config.yaml
num_classes: 5
mlp_ratio: 2
inner_norm: false
init: "torch_default"
Rows from block 2 of a small image classifier, named by matrix and row number. Rows with one number belong to one neuron. Each number is 500 + 50 x the weight over its row's rms, rounded and kept within 0 to 999. All counts start at 0. Numbers have three digits each. After the name is the row's rms in percent of the matrix's.
After each neuron's rows are labels from the 100 images, of 14848, where the neuron reaches its largest size: "top examples" is what is common among them. Only what is clearly more common there than usual is listed. The data: small charts drawn from random numbers. In brackets: how many of the 100.
# gate: MLP gate (model.blocks.2.mlp.gate.weight, 640x320), inputs 0-319
# fc1: MLP up (model.blocks.2.mlp.fc1.weight, 640x320), inputs 0-319
# fc2: MLP down (model.blocks.2.mlp.fc2.weight, 320x640, transposed), outputs 0-319

gate.251 027:550493462572499554433471497505468508497531431447490562456457460490465486483560442496499538510434618517542495431531493508491491499497488546440471448420411501497482472435515513522510492487458556507482454482497563605521515445493405544522515552559444468424551535538508501422527439475556482544455577514485503467424431587523489529524591570383467515462433531455375503472516551541448517478517409468569518482482535528551555451497521501450482447554568649478540531458493534529389436538514512464462617528500420512545498387484509506504566532532411518520573555494431553419462473510424512553393511494516483486529475487566526534537559460453519428443406479471476507474410473440469614452557579491442529461462517508424461495477552573513396468461585542495412505506546558441441420531521547493566471529500489588517441558550604533414522577498573404505618530506479522520585582504449462597502480535577509548540493431412502480522376654526485562416471522530520513449526485537509478492487
fc1.251 030:447574473555534496482594542463533468516479580482510469542538511521441385486541443465456468495602376510609567563453482468508509448488570426446534480595555405546464495519497472462472468532522498526501457468568530484465461518512523498530545477459525522476497474582505600530420594561549482412551533407504507533482416489460580537465363535497485483509540437529505493465438442453522542456470511546418491442519398569427508512478470468535402506464463497460527507513525431488607556476469587441570455463464569532442540507541437468482505472546471474471419469546488444381549589515480539497534534433578493491514551552419491407506522488451525539612569569596510431548462456517413556421459516539559527435521530481616518532527511445446560519462461545497579512521457562541515537506526517411513556452456488501462522441540509490623517419488451573482444532535464498517332478412497531530511520473526628508466518553533508428497561506432496515390535429475412537534508453468500450472578
fc2.251 030:548570526569462549448539497487524552480418503479518503485584472526442469558532453455467495456595377586473507536433555468503444411551529520549499504485487449471463507512490522488528469542534509542500470457511459500469523530474451529552606387524436478437538455481505531580458438549517485370518590560538509560502435509390588538520433498496476446484521518506470614516495474516546415521487568515456471395517518567505479443496393431531527499421421537557489459475604529445558547501458498526572475502546520519465576531465514575529476351532477437592426464539560396457473491542555497417549538467496476395484538468546476474493510440573438462562475597425582432536553514458441576527443568486455468539581518514522482510573535546502566466433551509401505405610457609485505480511453516506515516406467482487513476430536567432505425528421483453614532514449544581556415507525540484537512536464604551543473457532562478370537469455462497463521565492471498453507540492517441498535434
top examples: heat grid (66)

gate.630 093:490553436516465463489386460549480428520505523422521502510458487469405551449512533518406437526463545512388441534538574411535489492531483480509554471482465450557558438498379624562412502435468545421469505543431531583475464545528542561483542470521542502627455438548480515411529556543432482447554575533525458479554529417478465586511543525490454530422564502516535394525394510535504569551537432443489501509454499556577468445552556439517487519514459515525466468486555475613569422468507415576463510502525457559484495433484536410474565502516484497518522506534392481416539494464588523525442474506547488407500507408396518492460578411521470495465421470482508478485530455501555386448521461567554513509579469612553493555505513608519470539505379616448459437484578504477538511541555476550468487535566517456467507518533550483455478499456467473559639467587508499451549526471476510531477573579463527447515508590482518521568417520437460487521518527569439430546463499458542528463529
fc1.630 084:478480607469539563569494525569470563458492530526512531513555525504564422468468490462463511531559498440565522436425439571391510438470472522473537599449549491372503511563523385403560539455516492511488534504563466488518502436450420505588523505491474419459501551511515503512421474437518557565430514426475482523540440560595444467443539387482566446506494554510527556487584501608469571536475542573483561466594511455468547574486464499552393508460464496505601510561447495495405489492441511517544518509446522516567485581502414501480544483504453476481619503474454531562528482475433508575514576480543443577439486526537454476486408514566523455495545544490492465567466496538390672492441463555423499512422534521402548506482486444511480471568582420536518455511430463500566545362566519428509444510490436574445530448556380491454474514485550506441487473482499488495537516499506544506563461385561478543497430412494560491485546454533597475479480469574524546503432490446478453463477
fc2.630 087:441507479526445405525439450577511467480535476553434569462476583538451473511472550501417533493483474545550489493506462495450495485494454443499477584437515528491415464476491515497503543460497542496444533490511482571459484491515557423515524453550509424515513450575448566497481555498467489487479560498546558490673492531510513552553472556449543537502527422681528504486513525520463542512578535445456564498478527460540440574494528569557532495487478478558515511464539491540465470460518487519523561517521430414527407534557480454462551383534574579577520531489431596440487488531510454507441556481570517488416402530489491430496529464614478449553408558458399468423431421459465497497526527511499473473497477692478493566522428578477514487570426483520563434540412506528381541473625531469492524499491505502410473515536431508536472552490428421525565441477471509568523460535493574531517439602539435450445423565538472581498476496450573531459478418595464435593471450522550573397505
top examples: heat grid (52); pie chart (33)

gate.120 124:419487486549482530558553513471577536545476577441505598476535468522539455528567484556509522532473504480443477488530471557495437534418549509567576576411509488445544495469567564525555382524566527536465554475535560452513537478512512517549475438477493486537421476451457361437467521530518470569427495450439491473560550481562454534518467527419557552502524528474600536471525584540450469525547486453516413524442479421559451472464475489518582493534428534540425560540546432510510521537597623465425490520484527463524551600534537518437480509494408443485473434574411532409451497520466543519479450571526469508402480484530509524379494503452533485581493443403548462481459447477533477547495438451550487563486452526473537429481510564607532486496501534580452506589460531420548528497555478540499501553495461540456526402495511535412481537488526472546504480436561500481358465537441433636520545574506471397404476437363521553492526490539553552447437629507518555528546605512521528442510
fc1.120 115:541456478568586503500433472491413541417639505500540470552525518488486600471472519529488544476518548506491397465450520499599523518597459474476481475570460501508423458566523460556481577480445484433524540422510453578541539461483487473516426458584501432511564446468466595512508484567509453561526479463562558615446499451480481454419450509470488438480528496422420461480460447443483507455416506514568589474416441558446499499492515558477497466461391476365537434488527527496498441562453513479469483499594494532505524543491432564566467481426563541445605549392596454479526510526560506474492518458490456532551463558547419496499513501523560467467481463482488551548505580495456382467475581594423498477427516468519470613539536462490492539476449507496534535456524499497425519457503584480475489463542474454451561549483444508592495446474586550471495467496405490540572505478464530365522480470518524603613487580505570489487379417492601457568509450553517382560473451481526574523458
fc2.120 120:518450642480525508517482533449499581460488393517440492551518524509580536554556510494495457529545457511422502526519532483504473483403472431505420514609522541546404436502483461576503424465462578473629490595458553429582484462482484500440459573365397517474549472546495458435492496513589569586518518445399529567637621487508469448486448556569490558498540585554433502403505436497493458559486484509470450474516435569510453568555575446498411478543403446432543476456478522467563542511453444421440420539564522518557530463520543490543498539474423602495471522506530463521455514443560569539580511543518458482452517538548537497480473511559460506514461581493503468498526492485477560510488509479494414504454451607544544555502508413520503475520530502398535507503524497549429396503405463483431506606479491563456415493535433483549561465512511523556578409508529408515546485445425483540499555554489490477478487507428576488601525494517447498478496459572581432526455497524417540511446
top examples: heat grid (82)

gate.174 102:467351519554508545588415578504559504476549498409499624527562419480507538495512514459590534517501578494456411447533522529544422402527593484491569616552528552437553454545486467470480544496482595495421417493417562496584470472528442495481470533555497493460596569427544452612553541480546536477527460493473614473477433498522535407523522487471527397548506528534542452523504444414492485509577435563567461547440484471517532449469515502539526539494513529495492488461517550410406485506546436429525537461472535536521551463479503515520537490519446521571459545527473473521413475598531518467503500522498472503494538478519450534533582485575460470502473516509532462522494478450497588513497500448472472536480539492579512478541545435465544476508564484521519454494453470519622508475580436406501532493530494607496599451497447492488443399497439500541525477414422484493468493435481508577453350461364503599397564503556471407414451632567545545523442506462475542475520413500529447536522
fc1.174 107:491561564464423430414499456580469528518497535516523453455449489486470513485499505463546486492411529566497451462561416565519557476484569546431445542627487474515474530516531497393451540481489438514451545448468381485541477521509437459456444423564428473515590462427559508416467503515568439527386456524584547529527625507462504493540474496525484577566490545539434572509460539552441396502431526563577528453472523513507424463537461512531442489542573544475553544436512557525454420517474492547508393507411492445592473487441599504482460512510516546496588527476461492453463480532646369504556451588458472505468531468456555502507517477498503543526578471470454514481459432487529436432526543468512492540448454489484584512486461572508492490530521454518482464323521553487479547505400631484547497487583526515468515479497527460436486465582494430579510547490478506490476503563479525563453566485363476615430501562500568431495495585527558451504471467404525456581512510494448518535407
fc2.174 103:440444484512468504479464550533465523523446567531522474559487474495427515486449483446476425597598477482513481489529473630493530512416485493494570498459542463522514539545470405513564435563533514434437469589527404505474465625566492506596440577488445517534517447628561452485447488550548477487516484495514554516512550417562438500513562482498537496591423555448463524477484564516499495396421521472552495448586489474587526504544483454469427531501479447501537443391505495454542534450438584514503468449471399512431521499461465415503565601532392441467608515499552517573602562562557499494534502423560437465437411480475562486446464496452396571491451525500433562461532586429553417515587455466431581498460483448425504535433466573443503435509490525528499511435416450487510476552466464575536546440484479511479416546519566556590533505543513534443437620492486497521423501497446561543458580513492527572528576516426534555459469532470469447588441534489487503560551487572490563529482
top examples: pie chart (60)

gate.309 118:411611477508510474451489516501546449519552493457470490478499535449527521528593561461486504359467539523434522550540425476399487490575550530502562527499502506506506528545487433571474607461437565498570447517481440444369398412560460453579557579501487556471554581505445506493444487494540448480469542461541488460503535507493412539489543499540492477516420485553502477573463585511473503538604543432588707543467437515428563503446487524456551516509552487437479518444456522458489463491463569442534500446437486514512463558548631501495579482501578530457518444455470503477503520486493675536547460493446474484550449451544494437466466473551514577549469502581500518627472575461530469561471608583505435504450607512501660498539555490581522616491487515498550523557514573463476482491515405436487526518485536438508549530405473459444482486501506518483514503534588488475500469540396518509569493569472512430425502501529472494450452467509534505457551486486512513458525453424460566430499
fc1.309 114:534538454482518485480575515506490495542546556525522509537489508505566451573478489468461529422507481515457514504523507554468496454593561481518516419536581509493575452492453533522413585490441562507507522478514475508507435494456545484544515575478493501552479462553354538501502448492499485475539497438556454435504564617414440459537491462436440454483515511531517554489503553446520576465545566419545448472534488569435489540553456524458428500479599550458533530569400556478498371445507446435391486463446468523454452524489488487519524502528514480484531487494482477495449495389557511583548526514416394494565487518535460537555453574518524563543530618543503529504445514501567421540505644504526479461497558492510516501537510481458509612397480633536515553489461569448447591478406477499567526431470510444507494588354572363406501493453514506551506516570508536474489471447438497569501540592555590447422525477500413538540487476467613522468438579406548490522519525363447576535537
fc2.309 111:473487513524472522475438526549480425417487506482467388443560466520527565533480438566611506615498482490588555479548510572557400517470545483491478421598544492524535505436466521584493531455475516504448431554446466513503507513558431401446438452533474456460493571490474545483594500481375537608522532438477474526398507513620503520500555528468511496477620525408520466500578488516547521563452512478468443505608473515486479489399480437413422564497562415472525431512475524498557470557546529457388527477513537506580478580516541461451523570498517484539464469545444431485450540546567428497481562624513514505435560567514518379375561646475403478494549491510575496450459465451617454543539508487503501511517468465591562510468442487493531512458473466494467505403539515576493529514511539507520423521477473553410479476549566503432530447526555562500453462495461427494494537481432409475392459581520498441501549478489553552500389611559487501528529515487507497535501526534516509456519
top examples: dark theme (86); heat grid (40)

gate.319 078:544493489546530583502481485530513399474540576530581470559503511444486484571504414540485566494556471484494476595509484441511496608583414484433487410537505511420501426478477480459432480495378435489466583538455592547549570565504421447457516485581459465549499499462491499540477548470445464577508465535489445527524517578536571528453575461574425540513463596570494481486548483557539461510511449547569514514490557466547468535474475412492513459523478551454490520515462484513465529536526588503497500461466497438425540579501433482523464454476492518504460490525548375498435494516630503519472439387588423492525577549471472576544517552498490564470467460553595491505433397471468490382576467465452500535454540585399474522593547511474470458538446522405538464526589387484501446538433506520496482478572479462499585501400470491508511518473511518492408541513449420541543587497421492538386446432575342478468427456487442471477492494479529527523491490503529505544430524582363539517437
fc1.319 094:429491425517474444512416439552474498552520455490517520471391551510470471434500454486522463539499462598553435543539554525418464438465513446450414491490522452542549499597466519492530445461541527546465498473489523547421510558521492494525560554609476490489520521557496583545590423652497518470564532435474573497465505504465484652449486478587462563434434503455404614554531460463536552519523471561429499463442413584572550441523438506568540491461564543513516558399508471488509431434523564505499470438494392449548569525540483392458536550542468460506480529531586581410544484535508417524443575522527492459524414474464438537397551476465503534614576521459448480491507550486508520470452558511537442544504476512471559430448448448474511524511566442588461420509471510458501424537498437598538630488460474552479488507500476440513496594497519549448534504553401563610450509510552496551468551480521533486526492501506573460418477489534524548466457528508450428513445500371511488418554
fc2.319 094:571548500517549480468429467527511472610458439487501553384514465571498459494520424417531454547472455572509435544535515539436493521512543538538515513465544479412470519505349531351521538447433473592524550541403488500440584570475541541484505550551450549468468488580539422526539401564609542559558565503514487527480530480555478536417457531538469492469475444463393584514492452417454451482557405439443394559492465516468450543504475531508530443602493537485494476468499499525548468403448546481586443478538495484535546460581598530514494455543469536587518590498503530386466511421585345457432477469533516598488511450472485601438548472558578510597533458518481511446499528559463608474507466464550482534536461504464547455553569533538531496447550470575469520569495473525380533540491530476594524520494481497488481522529478566482487511555503471499538555503463594499430507464504426534454510491463449542559460516483550448430567547497505467509471540481445395487520555476443405419513
top examples: heat grid (67)

gate.396 125:467573512465460555389499523473536560542537467524477481493476525489516551396523476572469464542528533511452518520508482447444463507495454501558454426462518469542452536456618514491485520424529611486545458489459466509559515616540497421559443457490473551453459494515373510562421518425486562472532529526506445375478552552563529583543457483557516544420443506453468474528558440619439457544500508525530496431548467574466512577503438493548597484492417523494500459540492497519488508436532481549610494387692555441492460486538464512459509580562546535478494502529470464511537549519501571521455486526542531404595532441494537493407487504450599460510458504394511476492528534471427366465517436551469533511500526452608481489488487608545391523436522561533529509506497457490568444560583574507554489504518450419522587553529471577418487611529492479447511454531509518509517467541549494560440516471536456434494516406528435448467492405589506415538582494548493493461565503433536455548563
fc1.396 123:491519521532564517633509455543532468494497561410541524538514417532406452604449480509501534525483515522485543504494467471503499495499559424442438504619498555491481525529485552461458494573450435512544476532544560501519508407435510517459462470506510502418532541512631470461535543576529460537441469534476607589472472494451479485414495538367558482479570532459514494559520500535479471412478489553495455581533525519497509414486590454415486460489581522505505491463510524569478528530441550438285477558298449534468484512472467466591491515421448478453546501516491529521472467507488503401508506556565515498464487455479530505494482481541507463463508506593495511524544438446604649474473464495473482554595485539478509527503607413530512429514475428484474505462523508546395495482393487449524453536459485579448408469512538460438529526478438447470575564541404461433450575443462555437485540510498533591525488563441610525483468556466492537490501488557535524571445474595471575493486
fc2.396 113:443575521416461500529503526564615444480509511492429531552545509431551447377519513463526550498457467560445470518490508513488586505433539495536383535580404457466387530487541425553466478482506528458586532562528474470551502420477564510523485507627551540503576507535564479556489501543558542552589517504483549550449502547452582469443550444474468503448447443546518449456567489537520455460511522505490522508451546574412402528477487490526575419463571513542415466369536456587570422630398476503399503524414471485489531383476472482531493498456522468438505508484575524449558420484490492621508425501508457508438569538548516422466540460461544446499568485493475548478498463446470466410437529572452458489514528490472566511513519467499529541521588551476355477450525462505487421581514545453463501520490471485529585526496621487542495478466516445477562492533485515495463593510559448595368500617494501529467428469464533535452465512637512506500503518540437559540519537470450485540527
top examples: heat grid (64)

gate.177 114:435438471509544467569466609470446468468569469461486550473539500436493519515619401484684446523517568453446486465526471531520518431532500496485519407445523517478515566415534471579440403550397497525551478521510533634506443479568484492446441508565432456565477459498544404483464487497476498505386497463394447552530505480395485519518524485486486446548473535522457492573464525499474588521507572513429585413540589420464452601486490518476550568494482378565477444540454499565548521524474492458455533500396563533469548501481519492493467530584456490531508496500449433573476531548546442456576408536521476559471484501454533526439513453502544516562497516479625462478499567514560443544513513504486495532463554524528531505592441485419424544490527530491533531376553492479504445468601486477468562516491472521502476513523448516479551502506479580561594435519489402468511382491548485490433563529506531387461495509455377520502603422565484497469456506514440515481528507550481625598521
fc1.177 108:611508616443523537555522520556584514458497479503534483505533550419489478472514527641357414420515555438513537552530434496605401484517456550388510524508469452530496503561431677421493495494431467444619539608490443503475478594471523389483525554478553465567422536477448454437489520440505547516441424550501533508532480504478551537545530465511534452551590413491458547466528466545389519464461442510513561449505543449364512513524491549489460545500442465464574576559430537364546560504491534585456509506578456509482552524483601463488525438519494517512502497426452489564481473538560584573454483501454542514457455473444545569496449503493562513492469494499447498422524506456500553521571483492462465505434493543522409462529519566484604509479479587448515488493459490603522517485451525494414527404515485505478541564503408506507525557453599522537487489521529489581425480488583408565478491514508483548478489454475509455501450478478489475543569489572571513554415446585513494488511
fc2.177 108:528475500576576507503456505475396564487517479496490551569569548427541483581519556614399412571502428493479525459523447504609501428449468550449437551463459452545500569518517480438442409502437473520490515516475473479492506448458517502528518390548471522504517410492548466554472530519487574495403403543446496558507397410584473508564569533585456507490422399543431520519464518467513482511526519583521470478493482388472445526481478419557526452430572518534588471481491511452482544418452514492413540440414546478583520600465436504506462471526519510425504585531450473526568531531541531563512484595536552528354546497535464487567456525601594484507520510509520536534495442522563467504515557414440465462445531551497495488581530439491567583447554512579500537463504495582549477537524509458420521434529442441443484560566448457439563515487468558476513507552489480459381511546445520472473575589494544488450516420621534556470428515451563453431429522503541575465513528489510435491596
top examples: pie chart (65); items: six (31)

gate.39 099:368435512492567485488528596517554523540510507585480582463491468457486454420527515534506549461473480598536493466516454461509518516502558415566591525478388471486507559508458522475513490535539605494467501535539516502511415486481518495527448550442547511447557529428503500481480575564540516531440489589523574449456384458461539497562412460487496486576505545478511501548471512517547475526534419513499494556466499518419441573573455492513495549588538429477397526430452455545507454444551463547380586476505584452478500541439503415463491502432422396448452483554493527475478513455461497454497532440535508518493507481555533513431459522435542635494519573559550497545468502607506568534396524429549468508413424552516633578573567474478541574459437505532488447493475600543459544479517619507512535401497537453557574431472428384584503452376471492589539494546502535522539463555433416480507569464522497449492540595471507475456493472511488546550577484466398434429543504449480517508507
fc1.39 090:475543445477503459434485476503551448445507492516505495582511381602537466457443445460578424542512549508546499493530433627516585382558503495446425444468568523500525450400528521460487492541459527501428498484461569532565480495448362512573480521666515471567479489574499499463406482470496530509538540526458504442509480470520488522519607497432576434512533466439539533494514450451439452494526535433445536519532496522510437509404610427494475542429585467518494473475535436444483500472485528542533437513497498547480460450554469484462541549539537451514514520523504387487559599529551486549443471547462399449463539519427471615473550444531508517470478586546538435553545546404523405523528477513498505476513533473475608564544521526463433557450497560462542550507501550465557550572553502582540457529515447552542448428457519378455568529507405436508495526458478516482475599581420566408560575497536463442440439578476562533533488518463580455511420438467524532620562504567537520481534
fc2.39 093:582516421427468513501550603536536456591426476496561511542505528619441528395432454595636498471467505541513486518523474563484435641531492434607483471490520580504492544475494444527628527535486547439437494544648498411506506528538419490586501484485536532514518565578446409575557539521504493458515515460465530524508494423553567399518499574431536473468514620528548540429551542482501495545597476490502518470572464551425551491451483499601504528439524414427494455522457494535475455511422425473422579475471506468441425513437533453474490463465508523507491524524496504498476476475529458554466476516495483526478524522433555478358524451417444539450489483552472462534512594517504463547510560497487432423446430570430468575485514578490499483457472492425445508431518503565508517514473545580479549463538487526530414516467473531417478425409503558530557532499491506497548472552587554495481445513502519540386534476554451470413440466453482504498550611422400456520425514550587510498543
top examples: dark theme (90); histogram (32)

gate.176 104:510538491471430486556487434426498590479352488559480539601504493426456468500585516467507537396434487506562540499517433527506499525496460531511477461467467425563557436463524515428495552492418485485459510584482456531517498443488469537523558422489582532514552519472427466491463442528578516434589596537488517524396469540540530452552497421563512479575538431505519580523568496473396522488474479600534546587523483461414432491456520462594663483544417495555521412538408482449568493377474503611431508455505464486476511465424549464495406508412431420581436437531551460472560573512572568428496461484532496592570530478517506479488479500518512472456515571417426477554552537468527524482509446542503454404421510532485528504533490478463455524502507505473507448471490541475617550497509473511490553539636405516514514435507526475414503521508468576529467507396434428497492552551555462532448455470458557466548541550453490454374537483473557551534566554563444499468561529516529523541532
fc1.176 106:519473578510515471511543551503584514520580552462543478522426427525449446499477486621566467483551479440472381499526527467565502520515433509556409509546539540523504507546369450471478619480562574545611540515517492439470449469491460451525512596554448529470513490507587609613476531491446467529410529429602467470477509468414511507499436569578526523477542571535529419394532484574432546408484432464529490482524520463543483412453549430487404434422451551519530461544500550553572473465480487546460483458396410517573568519476502469553529483490563529498526548580543523533483560461522486581495501476517471466460508504482497485399473492488495461499597494514473523504450451438531470473497521507567518457484531448643538487555461433515491433464432426597525536495495486554407451502486455513551458579405511537484403455479541569454506427527510499468558571565499452472490491510487477423538544564664450483501445513623455583544512546506611473480450512456488486537551552485438472465562
fc2.176 106:509489480545445521465566388462488479513569462508491489457479531453509457548411504639465442511461407495506459542501481532578462432489499418604553490487448467535455396570506532473469479369522469533574546585461545535540572482472508470509377541570468557530538420497523450548433551437565445461511507448485445511525471532366489508436600463520529516532463544531520476450541419472573531536540532502489482393488467523404505620551520541524385500505449557449459503521524530452648451460438453436599481567472538495585570469473399482477547471511479498538434599538461479468498543611546521413601426497527541567435474503514462520428561572560496478568470576459506419588456430468449440439534533434503419441470459525538603551485448525521538550450482526467500545511499420496601476515560558479526508469503528462422542450435512471446491537515511549497548476457514459457512567484468549601406548487495517485576504491436559490492546470562584490500531543542493498504517471462497475557567
top examples: pie chart (87); items: six (41)

gate.95 074:501498464484546625489532525462504585545568581512504618393503541523510445506520462510534524552504522436530484450547443559555415430604488518534605432502473544522507493565545498482464394553547498449572499657486519467381376509439475543437508517412546462421516490508535407464467489463478468531508493435463475422573530450530468501549503416532594542474516509515494497513432499509451386505540439435518508489590503392604525487557461548494546434469480512508535426461506518505391465481377497560509449520564526506503525504527504556544563549471544541453443547430547508495516530461447616548622470429489454412461455485561494505530494482424551522497493534527434544451492446475507420470481475410511497482504523586494508498515577467527520606542551509454485527520585431504552563541503509474459453476470510450534427477650497465454497582530530515537523439468619546450496484484604474539550500395425486538541530465591520507477553517480486563517441462497531492469563488493463590461602
fc1.95 096:541513450451542531557500492477533487580517549555456485521496520539504440508514573446503383575555504479428485628467489427567541540499549579416489560529522537438554512549432453496421559482482481584466463513542508542509459516455402494524495500522512433526516466461572470577489580581463469455439421530542516568545458473438466564492534533514416445489492475614535478554471599434629491533566424504521491521528553457495587423414527591521419464470560448564513439499457487512484434500452464550552463489502428467530593601557493467427440555497564516553462393429516605542545560500451435456517499500522549543497509499561510479388516569509524547455516507489482462550465476485407471452458538588524452595514523561485613467601456532421475501452506408522526459520487542476490454509576577552487510513510520523483471539477405421466348564510433539416518450550461547557473497484496578529553472413617464445542472434456447473494473491502509553543489455447491561556463572422495423489463
fc2.95 091:549563418505514429535499489516565449578505440459523442469504548546453427502385541522474483463557559451538491596561444497462467530449549567473555454472499551490463520507487521461466546457448510651435586543498536465489552475479439444496472511595524503532529497517568525520481516564481484543449483513499476622547486471458465517430497375562548496477368491530479509533463490528506502530552503468445467654535536446558452433439484521485405520443528448500552424505462500546476464476480490547623516468490542514518552457454499496495439634504457513536496450415592512500566474434490426453480600490559558525508561530519535485434416504532544421552435501564467520500496508490434582520510553568562435578521522462419542436561520559510504612504560479433491507428525474441447528504479526558405491454532570520461572492569462499451344492553540468459548593550554473575497477457539497499491463473502367435531506379411477493378510520478477539462534544496495466527388578543522455434541
top examples: heat grid (39)

gate.373 088:467521445464527564490494525511496571487526444473532552379444425493449515470523459513530426463455460400444402527431493495508542414481532561583532472528533489478481487532461471437462442496502499582517511487412565537394382491473490468531387587535483477488633492488437581466555519451539486550460488563525590487437535558596439472501498429441568532519464478438481412514621508462505579472530569464613553597431501497415479482564588499527571526530513441569501526500521402556582486406487477590522508511531461475501422476542521473365562516483510570596545503479465480534518514474538509491434548419536503484486493472575625543478526466494587532490498611450501440550546565483439582470487462518442450518519422538392483453462454483507424513501523494460492503557481603509581480544418485572545547425417555485437570510418503546554432554488545489490488493425545519470493571549512547436481487518558529532468508505538529502420495484618499447482484432487521548555526490403525503524554
fc1.373 092:411485549488576546491519579470486572462548474427471492563484521503497494463520563542520411498514550491574504454484480469495522465455507463568500472531458538467583510609480473507482508531527533472534566530546468451590456486451534507512492586510510574528590608426488496559403492462508541500493567496474491454424487447449551525569478512467466479404478422475502477442546576410614566461531461467454502488516435467554483503570478530520351483484510570480523384400439575451554495417460480533499474404458527458463526440541511506495455483480512468455572412532492471468568565577411469492403539529523567436489484480551469594492500410613514570522517522494578456538603509559489498555476529444546565564553502582487540542494451361483520501466399480472533454610513447499512515409598458508553520558395506462600491543429553364571483563561501412550494524477460444467464457499555434515500498503526487388551562467512487484491478512522545565494539468521521478435536514395440482601448
fc2.373 092:611549429469474534524525470425529596517459481488583531442459552551505550446507494560534467429536525527497437477439480502468526458545521535483501457503526498477448514529572380535487510458614485451355549502564525429506605531505529510503453575568449524448535568484487441456482451528515532443504597518532520619456477558351455520556500493492494549477488554521474465519545465501471440521544534445519475431467488567517485508542399508526436526399528489405516416515411481531447539547466427530510415519503498470521523483556465478498474492471443486466518538479439451503593540576497554511418536504555473475509439475497415608505521493541540513480550549433420549567586505546427519505548566497491521561423438425525472625498487553507571467434405489511437509621466455435510528491580549443614421536556481512570512387424440499479445428505523540578499409517603478427467543493391499471493527498474500409515536513575494471572548472473524473502536637493512462516472400521544433539535
top examples: dark theme (99); pie chart (29)

gate.624 106:504550454428544531560533439530507528409421423489449534555583405559447509545529522529507534513503560527478572592504566515437595472507522469547486437542410528511461536468553511526537508585488579441441450479549555600519509417471595476462462425519520545517527493515414491516417529488439586541542509412454534400495572580399463473433549490476509464498488479478462564530500483538427463524601502570549424441525515543480479427517505462499422451511451440465534538513500503399401528562486548545490502519540492493588433442443554532556536425520394520575548473554456536504472472507573495482528465517443514483581520477423549518511571465450560420452464483514505578549461500418520542493601570497445488404502560563535455413572395511516459451526493481481407408624500510543556548527516426440525432562557497495458516551473443544467546444483498526530576505450534477471515542505571489534519486452627503487497551447507578485495497465493619550429519387585529495470608464420536544553480
fc1.624 106:562488516573546474426480509413461513424427447475438442503465511482495571421530559454492564532497527459463578492458493497445608558523445530551506561507546563505521477411594502524447480489522545511489391461535486437474488445617532525538485456437571534537434618560457497580458541549513468487565458388436504406515557562540475403453515477507521499597491533455478524551588585440460620508510476622467471517519394555460507510478548509498435513545469429561599478452469501438506467527503564521484578475474583450445533526458501485441499564497458518465483598482538519420456453540522471502539515461470543523533520465493495498503438402440479580476415512528511542479517499418534477460642413523476513427491511655494454507492482536471488380528443511607538445502506495529534571525535462492508571578475543498552432580439433469528523440500543567556515503435482442486553506505525492454534438432573462440446584551479537499467492448439609554510516407556442483459543528487436456593547
fc2.624 104:486486398500585376535501533553502477565451390455548460608469575512576487489576567468565595589537518503481383512472538496490543487497522491454474475470566461491523601408481549498421484449555555502573522461516466400586456521565494474489504513520454473529434489547496437508517509464463476493450481508451561630534584485511577484469542521508469513436609537425434471485511535556559527538546599482519551489514495568620493508392480573477478560514502466522513492501531458429406383542450566487533485470541551511488520427540466516457544543446488486423534485467476508484593463361512461537413538464445532578561388486507499413455443481493466442434486566480537489484467522466479447540544435513506488450509541492565604578478506513527532521539430415497420454515471507549452596571552521469567513536520452515494540579395416433416505504617562484401509434529466467576442457485518473390460581450531518486539484511474519527559551595578463460517472496481496507519466514486523438494556
top examples: pie chart (28)

gate.170 096:526454513496513399465519483496483515545456519610482589487472549565386503578464519497530579503527556417545521547428544458559555487446501452543509518378477464359486546485537454485610470543457487430542464476526538537495540486520443589472508484449553504547455466450403489476498449566588456519481486400480433499522525499496533407522560523532529510559566435484526526521484529563454479516439486503583439449446506483478497493464587470515558482631509542503542395487478536594433604513495507507511542401495478512556561510501498476510538518525411491432531556604508480519595560496475483476465526459527460532504513394469539520595560494441470477520553494494506501448522531583417428582416477515515424468483560541510561535562482477487479634585424513451444552505482522507517591489560467357454528466546440444531537540519544520530541478566516504507517491570526478463532428530460485569456509442588479419551399469381492499535448481570447566417444530497494416426521556539545519374402
fc1.170 097:572524479486558484504436469520465591496454521528488508475537429448490479491546532520522499526456572475560495503445499482413513582596439502552436537511459476463584509464558472542475501526437491511439496447462583502536565548429496478528554479566503470543466469559503450495535472585526540478525443580517517518521506454582510548519531514425513456580513456460513561469489546517576476415508541566581504433382472492505600524494554520486490591476509561465590427487524547577517456503461491564463373498509550560616619531519496447423477622426409516553513503489584515506521390540476484382549493488614530501451509460407532465452470401460468421482476467501454478487532487434485453471478556479534545541576486513471580462500525478511519463583502496422442468504526488494534532528454545578482481472441426444576546440447465538475452585514413399531463584523440455485596545530417417493634383531528519538536473526385451522429462557415427577475554450510463575412466478481576516515449
fc2.170 095:468373533409499381540458502470505550569486451518499474587433467465585498499577479508579497429409516473476443490445495489539478509527490522553513500436544441493516527638550454464396588528526491535449498459441487543518484463422500427425496572426466577489488481580512452543490486475517500597485423466463425634487450503523568539433488459455456596526551625461549579518555467390537566523591571545606520542515456626446471480500487554476473553502445534471546506492367435516443473435519565487500439494493535601509553458511517554487415601475440486441492497477454492437497547565504437626522488541468530523484480504488527485432506474494547574536593464549509454462606488486531438428402498537574508397467460458514422580446552570609490510427439481513480522519483457505537452493464504428529468478550500555578456554412553531449500536538498539500497508531479550502538471465458372518548511548518585445536465432447502488439490513513513532464464473486517570509544483463531533561527
top examples: pie chart (83); items: six (45); items: four (34)